A small model that answers yes/no questions on an image's attributes, trained from scratch: encoder activation celu.
Rows from block 10 of the image encoder of a small model that answers yes/no questions on an image's attributes, named by matrix and row number. Each number is 50 + 12 x the weight over its row's rms, rounded and kept within 0 to 99. All counts start at 0.
After each channel's rows are labels from the 100 images, of 14848, where the channel reaches its highest value: "responds to" is what is common among them. Only what is clearly more common there than usual is listed. The data: procedural textures in two colours, tilted and lit. In brackets: how many of the 100.
# pw: pointwise conv (encoder.blocks.10.pw.weight, 256x256x1x1), inputs 0-255

pw.148:57 65 48 32 35 74 43 46 65 61 38 31 61 38 50 67 60 56 41 60 59 37 55 36 48 50 62 57 57 59 37 36 57 39 53 46 61 38 44 60 50 37 57 48 69 47 62 43 46 65 61 53 42 72 65 49 63 51 50 61 53 46 47 45 52 48 59 38 83 40 56 61 47 39 43 38 46 45 47 42 46 42 62 44 42 33 55 49 45 65 49 68 51 48 36 49 72 56 54 62 49 58 68 35 46 54 55 50 50 44 30 43 44 68 43 44 54 31 47 44 57 32 68 53 58 39 35 32 36 61 42 45 41 60 40 30 62 37 39 46 69 65 27 43 59 49 35 68 42 59 89 46 61 41 63 35 29 32 55 37 47 25 67 33 51 35 50 41 52 61 57 65 53 49 61 58 63 55 40 65 44 55 40 40 45 72 55 26 60 49 47 49 35 53 61 87 57 52 35 38 27 60 50 47 59 65 35 64 48 43 43 48 56 64 31 65 37 58 60 40 68 27 58 53 53 62 62 65 58 43 33 87 45 49 35 47 15 52 37 36 36 71 52 61 51 58 68 36 54 43 48 46 45 54 45 62
responds to: pink (100); red (72); ground colour: pink (51); pattern colour: pink (49)

pw.43:57 60 56 60 28 55 41 44 49 55 60 43 55 69 76 54 64 30 67 44 46 48 43 48 45 42 43 51 66 63 50 57 56 49 39 66 40 53 56 42 70 55 61 56 77 46 66 59 35 49 41 27 48 46 62 49 38 62 64 43 49 45 33 49 45 53 61 36 42 51 57 52 48 40 39 64 60 44 63 37 54 54 36 37 56 48 52 52 61 43 72 64 48 56 35 33 54 63 47 28 45 63 45 50 51 51 68 68 45 29 51 65 38 41 35 35 72 45 55 37 31 49 49 32 71 35 38 65 58 29 64 56 39 48 37 51 38 39 50 33 51 48 44 71 89 41 72 47 48 57 32 56 47 62 29 43 64 46 46 68 33 47 60 36 46 47 55 60 41 63 35 71 85 38 65 51 25 41 27 53 41 31 72 48 54 52 63 48 42 58 54 36 68 43 45 61 58 56 36 76 39 36 45 44 67 36 39 58 53 66 56 56 39 58 40 60 33 57 38 42 46 57 54 56 54 63 51 43 71 37 34 43 56 73 44 33 53 38 58 29 45 61 39 55 52 44 75 52 60 48 64 42 53 57 48 74
responds to: rings (100)

pw.208:61 69 49 53 45 49 62 77 41 45 45 55 49 49 49 26 40 40 61 48 62 49 50 47 67 29 55 26 50 52 59 45 69 61 33 37 49 39 44 40 64 43 43 53 59 58 34 52 42 35 46 56 65 49 48 31 39 67 46 48 32 58 58 60 60 54 37 62 69 53 50 73 42 34 49 54 54 27 31 41 44 79 39 40 53 50 34 26 57 67 62 53 53 35 47 78 53 45 63 48 38 53 51 52 48 76 74 50 38 50 45 68 28 48 38 46 37 50 59 51 45 33 60 50 13 58 49 76 43 41 46 51 42 50 58 53 52 48 37 58 42 69 42 54 50 69 63 48 44 61 41 58 23 61 34 41 51 60 53 66 55 46 78 78 51 34 43 49 27 56 50 65 61 62 66 53 47 49 35 49 46 53 50 43 65 46 53 46 34 40 22 56 54 48 43 79 62 50 47 49 42 58 55 58 40 30 71 63 38 59 51 39 43 52 55 44 72 59 56 83 59 37 52 40 46 57 64 44 55 35 45 52 55 42 68 51 47 37 40 37 64 21 40 55 40 39 46 49 48 48 61 42 43 21 56 39
responds to: rings (100)

pw.237:56 49 48 36 37 49 41 49 59 47 45 75 58 40 46 60 34 42 40 22 58 41 21 41 35 63 43 52 58 40 28 33 55 71 56 49 36 47 37 71 67 47 48 53 36 70 60 49 49 52 38 59 64 48 57 32 39 44 49 55 52 45 22 39 44 38 31 45 44 55 70 43 65 66 54 48 31 43 24 68 52 37 69 49 48 51 54 55 59 42 37 63 35 49 61 32 38 45 50 56 52 64 47 49 47 52 52 28 51 50 58 58 69 76 37 52 54 65 51 53 59 71 43 33 45 66 52 42 39 54 27 43 87 33 22 46 66 45 62 78 28 39 49 50 68 29 48 60 51 44 58 62 52 55 39 55 43 62 39 58 44 42 65 33 50 34 59 65 60 35 62 48 59 43 53 26 33 68 67 55 40 48 50 46 63 54 40 67 68 50 61 33 43 61 58 42 62 62 56 46 67 52 39 60 68 52 56 47 40 28 37 61 35 53 24 51 57 49 32 75 42 51 60 52 70 45 54 43 52 58 53 56 40 62 45 65 42 70 54 36 54 51 47 36 57 65 55 46 35 68 50 50 41 54 37 50
responds to: yellow (73); orange (61); ground colour: yellow (38); pattern colour: yellow (35)

pw.168:75 45 46 47 45 42 58 47 34 54 26 53 65 51 47 39 29 68 43 68 48 63 35 66 49 63 53 37 53 47 48 64 59 74 39 59 54 59 61 35 55 76 72 50 58 56 61 35 64 53 43 47 79 50 66 45 37 58 59 61 79 58 70 28 56 45 63 43 20 46 74 42 65 72 42 50 45 39 60 60 50 75 50 64 46 57 39 47 46 33 47 45 48 49 70 54 65 53 52 78 43 74 40 65 54 39 59 58 56 32 51 66 55 59 37 58 42 43 36 44 55 58 43 33 50 56 64 46 38 62 57 58 53 47 54 47 63 56 64 71 36 45 42 56 48 62 55 41 66 59 62 32 54 50 32 46 47 35 45 50 40 52 51 50 35 39 53 38 53 52 46 33 66 47 36 58 37 59 45 36 56 46 58 44 42 40 34 41 59 57 43 51 65 77 41 52 52 43 61 75 60 43 68 48 36 53 57 57 51 37 74 47 55 75 39 54 30 28 63 59 32 30 51 11 44 52 41 44 35 54 42 64 41 62 33 57 46 69 54 56 56 53 43 29 52 50 71 47 40 59 53 45 60 38 39 33
responds to: yellow (48); orange (46); striped (30); pattern colour: yellow (26)

pw.134:34 45 35 53 45 43 60 29 51 27 44 50 75 59 51 60 53 50 39 44 60 43 75 49 45 63 39 62 62 39 37 45 38 43 51 46 56 31 59 65 66 36 48 69 44 53 50 48 47 59 55 69 30 47 51 49 35 36 51 64 40 48 47 54 68 47 64 46 54 45 44 66 35 70 74 38 41 60 55 57 45 50 63 39 65 37 52 51 53 74 64 49 34 34 68 50 66 61 60 39 37 66 44 42 48 46 42 46 61 48 55 55 60 57 47 38 61 46 34 58 49 33 30 24 57 52 73 34 19 57 50 42 48 49 60 48 62 66 50 45 40 55 43 40 42 48 63 68 55 42 55 37 48 54 67 49 34 74 40 65 58 34 59 54 44 32 34 64 33 51 57 53 62 60 53 52 48 38 50 55 72 51 63 47 29 52 41 40 37 77 49 39 55 54 54 78 62 35 41 24 64 37 35 51 40 51 24 37 55 42 72 47 54 63 38 43 42 69 38 50 48 11 41 60 60 51 42 42 49 74 41 50 66 57 22 40 49 54 49 33 41 42 43 39 58 59 35 52 54 35 56 44 57 44 83 49
responds to: pink (100); orange (51); ground colour: pink (51); pattern colour: pink (49)

pw.41:44 50 35 37 68 67 51 44 39 59 67 62 60 54 55 43 47 63 43 54 41 62 48 36 87 52 62 62 76 45 66 29 51 32 60 46 51 44 46 45 44 49 46 50 45 55 47 45 46 53 34 57 39 52 47 63 46 40 51 80 53 42 57 33 64 61 14 58 53 50 40 50 58 69 61 47 59 51 64 58 55 44 69 52 53 24 70 42 35 57 49 53 45 51 53 73 39 56 54 47 52 34 46 34 53 61 43 51 51 44 48 61 61 50 51 52 47 57 67 44 66 49 34 61 40 42 49 46 45 37 62 53 77 39 59 28 35 31 42 45 35 56 39 53 37 72 67 61 53 56 31 44 45 37 53 36 25 34 63 39 33 67 59 46 47 49 20 66 31 59 23 46 66 44 49 59 42 45 57 27 24 43 57 45 42 47 44 47 51 35 51 46 57 48 32 39 65 58 54 55 56 65 58 64 41 13 44 54 70 64 47 33 55 46 42 47 58 34 51 48 57 41 56 50 67 37 64 71 37 60 35 59 38 45 65 42 63 40 29 54 41 33 53 76 51 62 51 53 42 68 58 43 69 26 49 48
responds to: rings (100)

pw.146:62 47 44 41 63 26 74 43 33 72 41 64 41 67 27 46 43 59 66 51 53 48 45 40 67 58 56 58 36 32 57 53 38 61 54 39 55 40 39 46 29 67 43 63 53 49 44 71 45 54 45 47 59 62 46 54 45 44 25 57 56 65 63 40 39 45 42 46 70 43 49 58 35 48 61 39 47 28 50 35 37 58 35 44 43 50 57 57 45 66 36 43 56 42 53 29 51 66 60 53 45 49 41 49 33 41 39 37 81 49 61 50 36 48 58 58 49 36 35 54 42 48 43 58 25 60 59 48 46 32 57 61 38 67 53 51 48 38 84 61 49 44 57 47 48 53 44 46 40 37 58 55 39 57 51 60 47 64 40 55 27 58 58 40 33 42 63 61 62 39 61 64 30 49 59 42 41 47 46 42 62 49 68 86 41 51 59 67 61 36 75 42 66 54 51 63 28 52 52 47 71 42 59 50 50 45 38 40 57 46 50 49 44 65 55 66 47 62 50 63 48 61 45 46 90 29 69 81 50 68 39 39 61 57 62 48 23 47 45 46 39 32 40 37 69 51 50 44 56 36 48 32 46 69 20 41
responds to: yellow (100); brown (82); ground colour: yellow (55); pattern colour: brown (47)

pw.74:39 34 31 60 57 48 54 48 62 38 58 41 39 64 58 37 24 36 68 40 47 34 42 70 76 51 41 52 60 42 34 57 36 46 63 41 49 54 34 53 66 50 54 42 55 57 44 14 45 58 20 47 47 69 62 58 59 53 42 64 30 46 39 67 62 55 60 65 57 56 26 65 51 64 75 51 66 56 60 59 39 46 40 39 49 52 36 48 38 79 49 65 48 50 50 75 59 47 59 50 54 74 54 50 50 45 71 59 47 64 35 60 40 41 55 39 36 30 34 59 64 50 85 42 40 42 45 60 47 40 61 52 34 72 52 59 48 69 54 56 48 40 48 65 50 37 76 63 45 39 56 54 47 76 34 56 52 62 58 47 65 41 37 36 64 62 67 71 47 32 43 36 51 35 48 70 67 46 69 54 56 33 46 59 42 61 56 46 27 64 47 51 72 53 41 46 45 62 32 51 35 53 61 54 40 59 44 46 55 47 74 50 46 53 35 49 57 39 33 39 54 45 58 31 37 58 43 49 66 60 61 66 52 19 41 50 39 52 47 49 46 57 53 58 48 33 42 62 34 42 56 50 39 31 61 56
responds to: rings (76)

pw.86:33 59 46 48 46 58 42 31 60 82 44 60 70 52 36 62 54 29 51 43 30 48 95 55 38 29 57 59 51 61 28 37 48 48 26 40 38 39 50 54 50 49 43 47 46 36 62 54 57 44 43 64 45 63 56 42 55 34 63 41 60 48 39 41 62 58 61 40 48 41 51 52 25 37 49 53 41 35 40 56 64 49 50 34 49 56 56 53 47 46 65 46 41 43 75 29 58 49 42 40 44 59 53 61 47 37 47 41 59 60 54 27 68 38 44 51 48 47 73 35 69 43 58 58 43 44 46 65 61 57 44 45 44 41 51 39 47 48 39 60 40 37 63 61 72 62 41 54 48 59 30 35 45 72 47 38 50 22 70 74 74 50 44 62 43 56 21 59 37 74 42 55 58 52 65 48 69 32 44 40 36 66 52 38 39 45 41 58 48 57 31 38 45 64 71 56 68 47 40 47 59 70 53 52 46 53 39 36 41 42 50 47 59 62 41 60 47 53 45 43 61 50 63 41 38 38 55 50 51 48 37 83 48 67 24 73 46 46 47 41 40 31 59 42 52 81 61 61 41 65 49 27 50 40 45 57
responds to: pink (87); red (64); ground colour: pink (49); pattern colour: pink (38)

pw.112:37 54 37 72 39 43 43 53 58 47 50 48 47 84 57 62 39 38 35 44 43 62 56 32 81 77 39 52 61 26 74 50 51 51 64 52 53 53 49 45 39 41 40 56 65 67 31 50 43 36 48 61 67 44 50 38 57 62 48 43 51 47 36 39 51 45 34 28 61 54 32 36 50 55 60 55 69 40 56 44 60 65 72 59 59 47 50 74 60 46 45 44 45 40 58 45 42 40 64 39 64 58 49 45 88 66 40 40 52 45 64 48 28 51 43 70 57 32 36 34 57 59 48 46 60 51 42 58 57 40 45 41 44 37 66 59 65 86 15 53 57 29 56 54 47 49 38 43 25 62 55 46 52 49 50 60 49 56 48 56 31 58 36 40 39 74 64 65 72 37 49 46 53 43 43 53 69 37 60 71 52 40 34 41 50 54 59 67 39 55 73 45 46 48 57 40 53 38 57 44 57 40 37 47 76 76 45 50 46 37 51 39 50 48 39 34 61 67 42 37 51 71 42 39 42 45 63 33 59 51 36 42 50 41 40 46 55 64 51 48 36 47 54 83 50 54 44 48 36 33 54 46 63 34 53 56
responds to: seen at a slant (97); fine scale (67)

pw.80:60 33 43 44 47 67 35 20 51 60 74 29 15 52 37 43 43 54 44 68 36 46 37 51 67 72 46 50 45 47 38 55 55 44 62 50 46 51 31 63 39 54 57 42 41 46 47 41 56 54 52 38 97 47 65 47 78 24 44 43 53 37 48 44 47 50 68 68 26 33 41 58 46 44 40 74 53 57 31 56 48 51 42 30 51 61 50 58 54 58 45 34 46 45 37 30 38 55 58 33 43 47 50 41 37 54 40 65 68 33 42 66 55 56 49 52 53 54 67 41 45 67 46 49 44 58 44 39 52 51 60 45 30 54 42 54 45 51 64 36 42 44 39 61 38 55 35 84 44 32 54 39 60 45 58 52 53 72 27 57 66 54 64 09 49 63 37 57 18 49 36 61 43 57 51 50 49 64 50 41 54 45 62 63 67 55 55 47 48 35 36 33 46 32 37 44 55 41 44 53 52 41 52 49 46 33 61 62 55 52 42 57 57 57 38 61 60 49 54 52 61 65 41 62 13 51 66 43 70 54 43 59 63 58 49 48 47 42 55 54 34 39 58 48 63 60 43 60 49 37 34 28 46 68 55 55
responds to: white (93); pink (84); ground colour: white (49); pattern colour: pink (44)

pw.109:54 13 48 51 40 49 53 55 48 40 52 46 60 23 64 81 57 55 65 38 38 52 25 44 58 52 80 39 54 65 56 32 50 31 51 64 63 48 66 65 43 45 54 54 54 53 69 66 48 57 58 43 40 36 45 51 37 35 45 59 47 52 38 56 61 58 52 49 62 60 42 55 73 48 71 42 57 61 53 35 64 16 54 46 25 43 58 47 39 69 47 39 56 49 67 72 46 57 65 45 55 69 28 57 69 56 38 64 53 55 53 68 58 54 56 34 46 60 74 75 38 50 60 72 68 42 54 59 64 58 45 42 43 47 41 59 80 53 56 59 51 45 34 62 55 38 59 61 60 61 72 45 37 44 45 45 51 62 60 56 58 56 65 61 65 62 66 35 44 47 44 39 60 77 43 44 67 27 51 45 48 75 52 33 56 51 35 46 61 61 56 58 48 41 48 42 51 46 33 58 45 55 26 47 60 56 49 40 35 55 35 56 38 28 62 49 59 65 49 35 49 33 53 52 51 53 26 52 43 52 38 60 36 44 37 34 43 59 50 54 53 43 49 61 62 57 47 32 64 67 46 72 54 76 41 67
responds to: rings (100)

pw.228:53 42 26 41 56 50 51 69 45 37 42 56 64 71 51 47 57 20 60 64 49 45 24 63 34 32 53 47 56 60 68 60 37 35 54 45 46 38 64 55 37 64 53 52 33 35 48 44 61 34 57 41 52 50 59 48 39 63 67 43 36 46 49 45 53 51 48 51 39 87 54 63 37 28 60 50 37 49 43 35 64 48 54 23 54 65 50 33 25 65 41 58 43 51 63 65 54 29 54 45 53 33 60 39 46 48 49 59 52 55 50 53 51 54 72 61 44 51 61 56 50 42 52 52 38 39 51 46 39 44 57 52 63 45 58 50 47 55 37 55 37 52 45 52 84 41 45 27 65 53 45 61 83 56 27 56 46 70 46 59 63 43 39 46 40 42 82 32 57 52 40 53 46 44 42 61 61 55 65 48 46 43 66 60 47 42 61 52 59 48 42 40 64 45 46 61 21 57 57 27 51 59 36 54 50 40 47 80 41 46 48 46 48 49 76 53 69 63 52 49 60 31 45 48 29 36 39 58 52 29 52 47 54 57 37 34 61 74 73 48 20 60 46 38 72 14 40 50 51 50 44 43 43 49 56 56
responds to: purple (97); black (90); ground colour: purple (58); pattern colour: black (54)

pw.65:43 64 45 44 62 51 73 37 46 73 34 52 41 50 63 33 28 38 68 47 47 70 42 40 48 68 35 38 38 64 41 24 35 47 58 63 31 51 55 50 34 48 49 85 50 46 33 41 44 38 39 41 42 48 56 44 47 41 56 49 51 56 78 56 59 35 80 72 37 41 60 59 49 41 43 58 68 41 75 50 58 65 42 37 51 33 44 31 42 46 46 52 56 47 33 25 66 52 46 43 53 50 53 48 47 33 40 48 46 53 34 45 43 51 66 42 45 55 35 52 51 47 52 59 57 51 49 65 63 35 28 34 71 59 49 44 50 75 63 54 36 70 50 37 40 41 56 42 54 54 45 35 42 38 45 36 60 53 51 63 45 56 51 57 59 53 30 52 33 67 40 44 71 44 56 44 46 49 58 51 66 38 52 48 58 43 69 64 44 77 80 43 48 54 58 57 46 48 33 41 66 55 50 58 73 55 31 54 60 60 55 34 31 39 46 45 36 38 39 34 55 57 52 40 36 50 56 62 48 65 49 54 57 71 43 28 46 61 53 44 08 33 58 58 20 54 57 48 52 70 52 39 40 37 30 42
responds to: yellow (90); ground colour: yellow (61); green (54); teal (41)

pw.187:47 35 39 46 39 58 48 33 47 30 54 36 70 89 50 46 40 50 34 46 39 58 45 54 86 48 65 46 67 52 42 52 48 23 12 29 57 62 50 46 64 63 56 55 41 46 45 27 40 45 60 43 67 37 63 37 45 59 72 53 49 54 38 65 41 33 38 47 48 42 63 50 58 31 57 63 59 38 47 56 39 33 34 38 57 51 62 56 36 16 58 52 52 47 35 57 52 42 37 45 41 36 47 54 52 46 39 29 45 54 49 58 42 51 56 76 58 40 42 42 52 49 43 46 46 60 29 48 43 59 40 45 57 44 53 50 72 80 48 40 70 44 39 57 56 41 38 53 67 55 59 50 41 50 43 73 33 67 53 43 45 45 26 57 39 42 58 45 38 40 56 43 32 63 47 46 56 48 39 61 54 41 41 53 49 45 36 56 44 43 65 36 68 49 32 54 63 32 56 30 48 58 49 73 59 51 57 40 61 42 52 39 65 41 46 63 67 52 53 49 40 57 59 61 43 52 55 31 31 61 47 47 34 69 56 59 29 71 28 28 41 49 29 58 64 51 38 58 66 49 35 47 30 68 54 24
responds to: seen at a slant (78); coarse scale (68); veined (30)

pw.221:38 52 34 43 48 41 49 49 57 35 31 48 41 45 59 31 66 52 30 81 12 35 26 46 55 61 34 42 52 49 73 65 71 59 52 71 28 60 45 50 54 54 34 60 42 38 43 65 58 59 60 54 51 63 55 42 46 47 38 47 71 41 43 39 54 42 46 39 52 41 58 52 38 54 57 54 58 37 25 41 60 55 66 61 74 44 40 38 65 91 39 50 47 46 45 50 40 40 50 56 55 48 26 48 39 39 64 41 55 40 86 56 41 46 47 80 26 49 53 41 57 48 45 46 21 56 46 41 66 59 67 75 45 45 47 48 61 53 56 52 47 38 47 60 30 43 39 46 58 62 50 51 39 45 46 53 45 57 49 46 55 41 46 59 65 33 47 31 44 78 49 48 17 73 34 71 48 57 43 39 49 56 47 63 45 64 41 59 46 72 45 50 51 59 40 72 54 62 41 63 58 55 39 39 47 57 43 51 78 67 50 54 60 36 54 56 44 55 42 51 33 26 52 56 49 42 45 40 41 58 53 55 50 21 35 46 56 60 70 38 56 41 51 60 47 52 61 71 54 41 51 38 64 52 49 54
responds to: yellow (69); orange (54); white (43); ground colour: yellow (37)

pw.247:50 43 40 36 50 36 53 50 45 50 44 38 43 35 83 50 46 44 42 35 91 48 38 60 18 39 44 55 53 46 68 69 47 48 61 35 27 52 46 42 41 42 50 50 43 55 49 35 60 39 54 38 43 48 31 77 35 52 58 40 41 30 43 33 42 35 56 64 53 43 39 59 63 48 42 44 51 42 49 45 43 58 43 32 64 60 66 48 57 39 47 59 42 62 50 35 45 55 46 49 46 46 61 54 54 48 43 58 17 56 36 63 48 56 56 33 52 70 88 46 49 34 72 53 64 41 66 55 54 63 58 45 51 42 57 77 58 58 55 75 33 51 58 60 40 43 57 63 54 51 43 44 70 41 59 44 57 38 47 60 46 59 71 53 60 57 45 56 42 54 59 39 31 37 37 59 69 64 37 54 61 54 40 47 60 47 35 68 46 59 56 67 68 66 68 56 39 41 50 62 53 36 48 46 36 46 52 57 59 52 35 59 47 31 75 53 46 42 44 56 39 48 42 65 41 68 53 42 69 64 53 21 63 67 52 34 29 70 64 47 55 65 35 34 48 62 34 75 47 58 57 42 52 43 40 18
responds to: rings (100)

pw.90:56 42 50 72 34 40 38 69 45 43 44 50 37 45 43 53 42 43 58 29 40 40 48 51 63 51 66 66 48 63 16 44 53 35 48 66 45 54 61 55 46 63 58 42 40 52 44 50 25 57 69 29 85 61 42 51 62 41 56 64 65 71 45 41 64 75 61 48 41 36 44 49 56 60 50 61 42 16 44 47 45 59 44 34 43 71 56 41 44 48 49 69 41 58 51 45 72 55 31 42 65 54 42 56 42 56 57 50 43 54 47 43 24 52 54 52 83 56 47 55 41 58 40 40 63 63 57 49 55 33 68 54 66 43 40 63 70 54 37 55 50 42 44 74 59 42 74 80 39 48 46 59 69 45 54 44 49 50 48 66 50 59 41 80 40 68 58 55 45 51 50 62 49 37 57 38 28 37 50 60 62 65 51 66 52 41 25 55 50 62 51 41 44 42 47 55 51 62 52 65 45 56 70 41 46 59 83 56 58 40 56 48 50 35 54 45 57 73 71 46 37 22 34 53 39 53 61 36 53 54 63 46 46 40 45 52 48 50 52 38 38 36 36 31 58 45 68 64 50 63 62 69 53 68 72 57
responds to: pink (100); purple (99); pattern colour: purple (53); ground colour: pink (53)

pw.198:67 38 57 54 41 32 44 37 47 49 74 52 38 28 62 56 55 57 33 48 50 37 78 47 63 62 50 51 69 67 68 45 49 50 43 37 47 60 49 67 35 67 54 34 32 49 56 45 58 68 36 59 61 42 44 43 54 53 49 45 56 65 32 50 51 77 51 56 35 42 43 49 52 42 68 50 65 21 53 54 36 60 61 56 56 49 58 51 31 61 55 64 53 46 57 56 19 45 42 66 47 27 51 45 58 48 50 59 35 65 36 61 56 45 41 36 12 45 74 41 53 47 34 46 61 42 44 53 63 27 39 49 62 47 63 61 36 47 85 74 44 59 43 29 43 50 64 50 60 59 32 49 42 62 56 43 51 46 42 56 46 83 51 36 48 56 54 64 41 66 66 46 43 54 48 50 60 41 67 27 47 62 74 86 47 71 32 75 49 64 72 47 60 53 57 48 56 42 49 61 54 56 46 49 47 46 56 57 40 65 54 61 58 44 36 58 41 49 53 46 36 43 40 51 20 54 62 59 41 46 60 44 53 30 50 26 58 30 67 46 31 60 38 39 58 56 34 48 55 49 54 30 52 39 43 48
responds to: white (95); orange (68); ground colour: white (48); pattern colour: white (47)

pw.244:31 46 49 46 70 64 46 38 45 62 53 29 62 45 38 44 28 44 45 43 81 47 38 44 68 40 43 62 33 52 51 76 51 32 71 64 48 38 60 48 45 79 49 70 70 45 58 55 79 54 59 52 42 50 61 42 53 46 57 45 50 41 43 56 50 61 69 68 38 47 62 63 47 31 41 49 58 60 37 80 40 65 53 55 55 41 53 36 45 38 59 55 45 42 48 31 38 32 45 30 68 27 31 52 53 43 73 52 62 34 56 43 63 29 46 56 49 43 58 56 39 36 49 31 59 62 64 38 66 52 50 40 72 41 32 52 49 41 33 43 56 54 69 49 37 56 49 48 32 48 58 51 58 59 47 39 57 39 44 45 47 52 72 59 29 85 60 50 63 61 58 74 65 58 44 49 32 46 40 57 51 60 54 71 48 41 48 78 54 47 64 53 71 43 55 58 56 57 52 41 46 45 63 55 57 63 45 64 44 36 67 52 41 49 31 27 41 49 44 39 40 43 38 41 61 59 28 59 60 51 75 62 58 61 46 54 68 68 31 44 52 52 54 28 52 60 55 44 73 40 55 44 42 27 41 56
responds to: white (99); orange (97); ground colour: orange (50); pattern colour: white (50)

pw.106:73 64 49 39 56 36 53 69 43 50 51 53 46 44 37 50 38 42 34 49 40 51 53 56 66 55 43 65 35 48 49 48 26 50 36 63 76 36 56 71 80 42 52 26 55 60 58 56 30 52 55 39 47 48 36 46 49 23 44 53 44 35 51 46 64 57 15 21 45 51 68 56 73 51 70 69 51 44 39 56 69 64 31 60 56 53 61 50 66 74 47 54 56 47 43 57 53 56 58 76 49 59 49 39 48 53 53 53 46 55 54 43 41 79 45 49 69 52 48 35 57 62 29 32 51 63 53 63 26 55 77 40 29 55 36 42 38 45 45 61 73 48 61 44 30 66 68 62 57 43 54 50 45 42 23 57 39 57 32 57 47 36 36 53 56 65 58 65 63 79 61 28 38 48 51 40 32 58 58 51 43 64 43 39 34 49 35 48 68 42 31 54 45 50 55 49 52 59 52 68 45 54 57 53 52 45 47 69 54 41 45 48 38 43 49 50 53 40 29 54 44 55 60 57 65 54 57 19 41 71 60 60 30 49 58 42 69 61 44 41 53 63 58 45 66 57 55 37 62 53 27 47 47 47 51 46
responds to: pink (91); purple (82); ground colour: pink (52); pattern colour: purple (49)

pw.210:39 55 50 40 54 54 37 49 38 46 62 37 43 51 65 59 51 50 90 39 26 38 34 63 65 53 36 57 30 41 32 51 50 46 39 67 64 69 59 42 36 43 29 52 48 59 68 55 54 53 52 50 51 58 53 58 60 49 59 45 52 74 53 55 60 39 72 54 48 37 42 60 61 46 47 32 49 37 51 40 38 69 54 46 30 41 42 47 36 47 56 51 38 43 51 42 21 50 39 53 48 64 39 61 54 26 54 56 34 50 32 61 92 49 57 34 54 44 47 79 52 67 49 44 68 64 35 55 45 61 53 36 62 62 71 56 63 55 47 55 56 78 44 26 69 66 47 72 31 50 53 82 40 59 54 64 40 84 50 56 87 52 50 51 38 45 45 35 44 58 24 55 62 63 57 46 52 51 44 51 58 28 50 56 48 52 47 39 66 55 69 46 50 51 41 41 47 46 38 56 68 40 48 59 50 63 40 29 42 35 59 38 53 57 57 48 50 54 60 61 49 42 58 53 57 63 54 59 45 57 45 28 54 54 69 57 44 60 47 39 41 81 68 52 35 38 51 52 48 55 51 35 51 67 65 64
responds to: seen at a slant (90); fine scale (79)

pw.236:54 58 47 46 33 47 33 55 46 44 49 42 55 46 48 61 48 25 59 32 63 47 52 21 54 58 46 50 53 62 48 53 59 63 46 47 50 32 67 46 67 48 42 60 60 30 39 74 47 30 58 33 46 53 43 64 35 74 38 59 41 50 59 38 58 54 72 39 51 41 55 45 57 63 44 51 70 64 37 47 31 72 32 40 53 74 36 33 82 53 47 49 58 34 49 55 43 49 49 29 40 51 65 59 40 53 60 51 62 38 32 57 66 57 65 65 32 31 52 58 56 33 58 40 58 57 61 42 71 61 26 64 34 51 48 43 38 81 58 51 49 52 56 44 34 42 50 50 70 59 31 53 50 50 43 66 60 45 69 52 40 67 54 35 53 52 44 27 60 64 50 56 42 54 64 52 54 63 38 49 33 59 52 38 74 86 39 52 52 30 56 36 47 33 57 63 50 45 37 72 48 56 65 46 72 53 38 55 34 79 48 63 45 39 44 33 43 52 45 44 66 59 41 47 38 46 51 66 61 57 55 48 41 62 49 54 49 34 54 59 37 48 42 42 45 46 64 68 51 30 60 54 70 50 48 85
responds to: white (94); teal (77); ground colour: white (52); pattern colour: white (42)

pw.96:47 49 41 63 67 56 44 47 46 57 64 31 64 42 37 38 60 51 44 53 51 72 35 29 45 56 49 73 46 33 61 42 29 48 51 50 46 35 41 29 53 54 38 50 69 56 37 52 48 48 38 53 52 50 40 35 62 35 52 65 43 43 75 55 55 63 38 44 61 58 60 40 45 75 42 67 26 61 48 69 63 43 35 27 59 61 44 29 56 78 38 64 28 50 53 33 70 48 50 41 54 39 55 53 42 47 45 37 76 56 57 52 60 48 44 65 57 53 58 50 39 53 59 57 31 44 51 36 48 63 63 44 60 51 43 44 53 41 77 44 56 59 51 59 52 65 55 57 43 37 63 73 54 82 51 72 49 57 38 59 60 60 38 65 57 48 62 79 55 26 25 51 62 42 39 48 57 33 27 53 47 59 60 45 42 83 49 70 52 30 45 51 61 48 53 54 42 51 38 41 57 70 52 32 32 55 48 48 54 40 61 39 72 60 64 69 70 48 47 56 60 71 51 63 32 50 50 71 60 67 57 40 64 43 46 59 65 43 50 63 39 51 77 55 26 44 39 58 44 59 41 38 47 41 46 41
responds to: purple (97); blue (96); ground colour: purple (58); pattern colour: blue (57)

pw.2:51 58 27 52 39 40 50 53 39 61 61 47 57 62 44 62 53 53 40 50 49 48 65 38 50 61 47 57 48 57 36 42 37 65 52 63 53 48 32 52 43 28 38 51 54 06 35 60 46 56 52 41 51 31 50 39 60 49 60 52 85 56 66 48 40 45 54 37 44 58 58 61 44 44 37 57 46 62 41 57 43 40 54 57 62 59 40 52 72 52 46 50 58 57 58 49 79 64 39 00 10 46 37 29 79 33 46 41 48 48 39 57 42 54 60 51 62 58 44 45 51 59 32 54 55 45 48 43 49 44 64 51 32 55 44 51 41 58 76 60 35 40 50 46 82 45 55 42 42 43 48 36 46 51 67 51 40 46 53 47 53 40 34 61 67 35 39 57 47 86 50 48 60 40 56 52 47 77 45 68 47 65 49 67 43 54 47 41 56 29 40 58 52 77 62 42 63 59 55 63 63 60 47 79 45 44 52 56 47 64 59 48 57 49 50 45 52 68 50 39 31 64 38 52 52 41 54 45 67 62 39 54 50 51 57 38 80 52 71 41 44 50 33 49 63 51 63 54 43 59 45 63 63 52 38 48
responds to: pink (100); ground colour: pink (66); teal (36); pattern colour: pink (34)